Rows from block 2 of a small CTC image transcriber, named by matrix and row number. Rows with one number belong to one channel. Each number is 128 + 24 x the weight over its row's rms, rounded and kept within 0 to 255. All counts start at 0. Numbers have three digits each.
After each channel's rows are labels from the 100 images, of 14976, where the channel reaches its highest value: "top examples" is what is common among them. Only what is clearly more common there than usual is listed. The data: short English words printed on busy colour backdrops.
# convs1: first pointwise conv (model.blocks.2.convs.1.weight, 128x128x1x1), inputs 86-127
# convs3: second pointwise conv (model.blocks.2.convs.3.weight, 128x128x1x1, transposed), outputs 86-127

convs1.34:146122092138159112150143152120109095095121105097118112142154120168134136107138101130135139100122143122107147087098148150154136
convs3.34:142118162120151161125118143138150111148110148131153071122070140122117155155126141117117118152090133141101147124184148151149128
top examples: the letter h

convs1.123:121095115126163086126139153140141157108102149109148125172104110155146107089133136141171122110136100132108161167150056173131134
convs3.123:132134187142160116121152133106126152114134163130118169140129111149118109143095100168157136124136123093166145167140115147115128
top examples: the letter w; the letter m

convs1.116:144086115102134158131125113147137173099149115097143155110130156125123122125090152089126140157096147098133104136122179096096102
convs3.116:139110166083104127191128132110152113140167098140105058151127157105112117115118101145136125097139160156151138147132165147185112
top examples: the letter w; the letter m

convs1.83:158115120141115113146147129077156147145127110126112115140067090166077139123185127150146145124137118141151122154142127113129106
convs3.83:073133104133146138101171110137161140112169131134151138101132169158123137154091112148142119134140111135132139172130149095121156
top examples: the letter o

convs1.103:124102106106153135097120114139063119138127085152129122151164129170151135129151099126139153145077113148096114152165135159092136
convs3.103:051098109131143146097099122170130122112127131142118144100109093143091125102110154131117113130118101116164130093129127106103111
top examples: capitals; the letter w

convs1.23:120118073139156124146093114151124149173120130174123122180105154088108129104131113139096121114115148130100099157156121129122138
convs3.23:127144115112161120146131119144101136125120179101107118116122123142149131120142127146123135106136130145136147145152170135099112
top examples: the letter s

convs1.92:110170117106085147114096121148172046154088151082113130096144123162118129143135128118135131140130161134145126116105123137132142
convs3.92:124149145129100071128124102128132127138091119121136119155103138108086111110135084164094162079127140119088135096137075095106112
top examples: the letter o; the letter s; the letter c

convs1.41:123110094131129123121112142117121130148140032170137113122127116157099135137145094117154122145115132171108138105148173146158076
convs3.41:111159135128095126095126143124146131110123099157133141150168105096191158119135098154145093148089097135120135151145144137128141
top examples: the letter s

convs1.94:175171120164151104083125131109114113144156122138135119073137068129146125161148146148128177134128090130109131115115160124159138
convs3.94:139085129191155120125146137127119110116108124137127102128119158116124152173143143126126144129092117122149106102161101131118175
top examples: the letter s; the letter u

convs1.11:143123134082147096169128123117123108137165112125133138157125135109169099117132115116144171129098115149081121133135088119166134
convs3.11:160091104114154091115118171144150152115099089119128114146145121089147138147110159133086113134118118125108143158133148092145172
top examples: capitals

convs1.122:166166092121124112093161151145143171123105125136133147129102146145058155146141077127130121111127135111140095109084112155112092
convs3.122:056139131127173171145105161150144119148112125164106109089102153138139123117135128135171137079096144095098078138104121092167133
top examples: the letter c

convs1.98:186138141152171145060105116119107115141146135114125133164111141135130131113099116096147150150145170143161089091129133128121134
convs3.98:150068139139141153129101156100132122135151109098135142170110130144136098215150145131129159118112155154140141159179117133100153
top examples: the letter o

convs1.86:160102135144089089155131131155103112119178153081140124136148091110072101138143121105125156116116108128115123080111108137136099
convs3.86:165121130164114068123134099174130142117161156089123163164178167126087122153159135130101134132161087205146120144134113098136159
top examples: the letter s

convs1.12:136133103092160162146150164127122131162146188123144136155157152121142113081168148092128125125126125143144141112160134138099100
convs3.12:153121123149119093098128111109107114110134142138105100119082144132127108120128112110135107124100149092125150127074150103175067
top examples: capitals; the letter n; serif; white ink

convs1.71:133162117181127108103184115125129122088124120098121136121146110093161150108084122100170162139103121082119135145110150150119123
convs3.71:148088063127150136122134116125160108169088150125108140136133129173146089093119144125099140129140129109103129154161151144093196
top examples: italic

convs1.65:081119165134124083095109132112154172088140147105165098129137131106093157088125139130133119100097101116102112200142128112133155
convs3.65:163165120122149048092100089102126119116102202095140180131108109133131150159146114138155124126121136126124156117122098121093079
top examples: the letter e; the letter s; the letter h

convs1.58:075167120160096084099140118163139138102131129109104111130139144112142112135118073127072193103124140165115116146108142153153091
convs3.58:103107150099065127129125148137128123097117156132116108104075147077109111095141123152108118125129082153126095149146123153145108
top examples: the letter o

convs1.47:129173147151155104110112110136104099150157150164114113170138142158149120177202113117115144132111146158147169109106119123138127
convs3.47:182070115127122122083116084133120149144131141123122123173132143093073120118123088137144132153170171121129111112134136121110116
top examples: the letter n

convs1.50:171160106132087130144109136081151109131146106096126113104130097127122110146159139137155132118083136134143131116151087112128143
convs3.50:109089098153120130099165145117167139129103121129110128081103130111129155140175110117124118121094110131135135098162139125143191
top examples: italic; serif

convs1.110:123132127105137128123111168147146129133101111110149127101089109152136065147104072140068127068167115141148176124164139091139121
convs3.110:116116146097109113127162069132151146092146101110138071133116119135144153140142138099107143097109140080132110122114097126090138
top examples: the letter m

convs1.95:114149079157074137103133114102119147097134092100153137091141120188145152155157148141159158132107117121103117126088120146087103
convs3.95:106138147097130185139124129104154135127143181136134117165178145097132125136122146113168136146150128127156113130163128144130126
top examples: the letter a

convs1.2:126120121139142106169113104132154152139128085136133141132124143162116096129126122112165142175166125158047140193155090174180122
convs3.2:096112095132127121110129119144101117158101139150113113128134082144172149123100118110145120113101141126110123159149109079123079
top examples: the letter a

convs1.33:141092138131094152064143079104151121128112130103123143095119167107092121100177145127114108137167140129124125113132144131136112
convs3.33:155133102133072136090132144101180118111143102117114180134110096129098136137161132152131104111155093108121138113188161143137172
top examples: the letter s

convs1.107:118172120093129166150143184103178131140112111148165101136105114095147110095099076158117134147115103138152156118100114157158091
convs3.107:156144089151135123116119150083092111112132106163180144138127132099104113142116145125156094162121096092125159132088092131099083
top examples: the letter e; the letter m

convs1.96:157136138166103099148111129100114135134132130131123144096163099144129145126149154075106105120133131121134134148150147132113128
convs3.96:139121143128133102126152152096138164155130088147143084165125135089163090164172115105142158131124152148081123155154110103098128
top examples: purple ink

convs1.26:109111118142110101124120096104089151183099148082182126126165156126119130116131117127105144129127108119154141108150075074141148
convs3.26:132109116156102114175119139117126114123129137095141137095132127170162101144142100111116113102148141106107138116100126118148121
top examples: the letter r

convs1.8:151149151144110136114168173148132145147155093131146116169092150102103098122115127164139112124204106118116132128143121185193128
convs3.8:121173158106124142161106099107090103160145170126106115143158147158142102135126111163133163113161131122104125138118146109128135
top examples: the letter h

convs1.79:201120165121129135077158104116141148130123135123083141113107158132123095078141157122155099099082134135169111137097120152128157
convs3.79:155144102134104128167123133116141149179126092140135084156125125132117124163130154161126160154132137160153094128143120144140056
top examples: the letter n

convs1.56:148134125100138141093088080152177141145170158101136099119163104095159123126123109143105132150130123114114122159116135140152139
convs3.56:143123048115148113113123145136136154158114118107130122120101142099133129120128114138137099118195147140158099129130146134111158
top examples: red ink

convs1.40:145173116134115107115122149131107100137131128156149132173102145128122163091140112100175128156125124142118116120116159124140101
convs3.40:140141131144119125147140150088127132112138113152113136122156108142125115115143143122119120139169133121128125145149101134141081
top examples: the letter e

convs1.119:131180113126124085130118147105130105121132101096159140165108121096123150133118138114116140121157103097100138093149140112089147
convs3.119:078098112076117118104118113108081116126134135153177069097146137133077174124120149157123120069123159110136137155099114098124146
top examples: the letter n

convs1.60:142168123185089147151125102139171122147128143117148147127143117099064142111098132118103141108142169138112147109141085094131171
convs3.60:138109088146096134109123159166114110089098121162125141100147081115112108084159102114155155158101152116124132134164135165130219
top examples: the letter o

convs1.25:150141140130140168086118116094146153138159123116163121116140111125078131093141091129174132125147145088110127088145152143127163
convs3.25:144120117127091162088086122091122128097173132150142115151134179120099096172134132134084094123149138103156148166125138121105137
top examples: the letter c

convs1.53:129135155134154156102139115112096149151130136112151131150077117074112129127113131090151158133185130134093124110077105100143098
convs3.53:147144134139101122167118130163154158138130122171135125076164122145152127135110082112146161124165084102157152095156176132161153
top examples: the letter e

convs1.85:161120109111139139143162149115128193136101086128134118113122159106107147144092145122137130124120140157086120132091130158141128
convs3.85:079093119106111166140127123094139124132161120132080175071130125125087137099104143085089162132104108160123109129155150114076117
top examples: the letter a

convs1.124:104137142136125122138172105132166103095136089096118150113124104117080106121110095065118115123153120130140125138127088133139124
convs3.124:122164126143137164093140163104098123116171106160128142140100136137125114159115149128101137153157139116117145099159109144092147
top examples: the letter g

convs1.90:105134084103109156133125133136099178111106149124155110145105153114152150138100134109114138143136113145161078144063121145143136
convs3.90:127157119157171158115141131144095157108117140098125126120074137148144160109096192145118103117144108110123079177071153108110072
top examples: the letter e

convs1.52:153139151149105089108164118076132134117121092106120174103131096120129130059089158115112137119089139163124125136133097137138164
convs3.52:110102143126126097161152112105091105154153070068096171137126138123111131163129123107106154114145122112122092088169110119173134
top examples: capitals; the letter n

convs1.21:115122107153190127115123143121109117142109107163132108152113190152115134153139087087118172121121125162140109113117138123137126
convs3.21:098095117141110128119160118132168139099114143124148125110115110120091127144148144120128122153133144135191101120135121144152142
top examples: the letter f

convs1.68:159134126103080130138123129155131121113154162144106111121146118182094145127134110141187145144077135178137177138136121098106084
convs3.68:140118122076124154146124094126130148118113121108136168152163105150122145162109106078130126114189156160094110092138125136107177
top examples: the letter p

convs1.80:130122106120105128149151107109091108156125069146159140107141134161143144122162120094152138105154137141131134114165162118085134
convs3.80:130117105109183131144065107124112186131127129098127107131118157110090123131108142139146154108105149082164125169131154115167133
top examples: the letter w

convs1.51:139135164123156121087137123118086122102101158150107134115153127117166136136132126126126123127112153158108143084150099114160131
convs3.51:155120124141111166113134102142099138115157097133094188109108125160095135129172127090150150161104090159119086081082127135141097
top examples: the letter n; capitals

convs1.70:101131169115190125104095121133153136137123110146123119131112174121117127095114165151151147147103117192107106138144123113151167
convs3.70:119123115130145157134101143119115183092113138119129104139120148114109131140131154130161128127104105120104132104103096128120074
top examples: the letter a; serif

convs1.57:088140116128141141115137119077113117135116120115135122132107097136136202136102122078143094144162121118104113132160108143131082
convs3.57:111100138154119104146145156080159150062120136133116129104133107154135175158127081120123123132150126125155131131153135130127136
top examples: capitals

convs1.38:098162102078110133138078126139118149151152102098162114151081096131129089132147118121158107143100112125096092107112133173124129
convs3.38:108128129136121099119150128150100112117061121102118130105099142156131103084153143132143134125107142107121163141113121132127120
top examples: italic

convs1.35:133129133152169140100138136130132154120111114189148129142112093108156095136120113146124132101138071069136107114185161150143124
convs3.35:157131153098145152138160104126148160197163174168129121076090184176120084110139133141094115147139129143111139112125127112175132
top examples: the letter o

convs1.43:158150145110109118079083150101123125144118093167144132182102104174140104138119104125097132140063074124126151128147105108092120
convs3.43:138094167088114111115135098138147088138155114137117121129120083155149129150154115139143132128169062134119119091146114157114157
top examples: bold; serif

convs1.106:133121138138168159151154108129110131157144137143115173142149100142162112139146139125120117141093127134072123129096112115154168
convs3.106:091167131113147123100129113083146087140162160167145059122143123095107121105103098135154115103124174147126102102103106140129088
top examples: the letter n; capitals; the letter m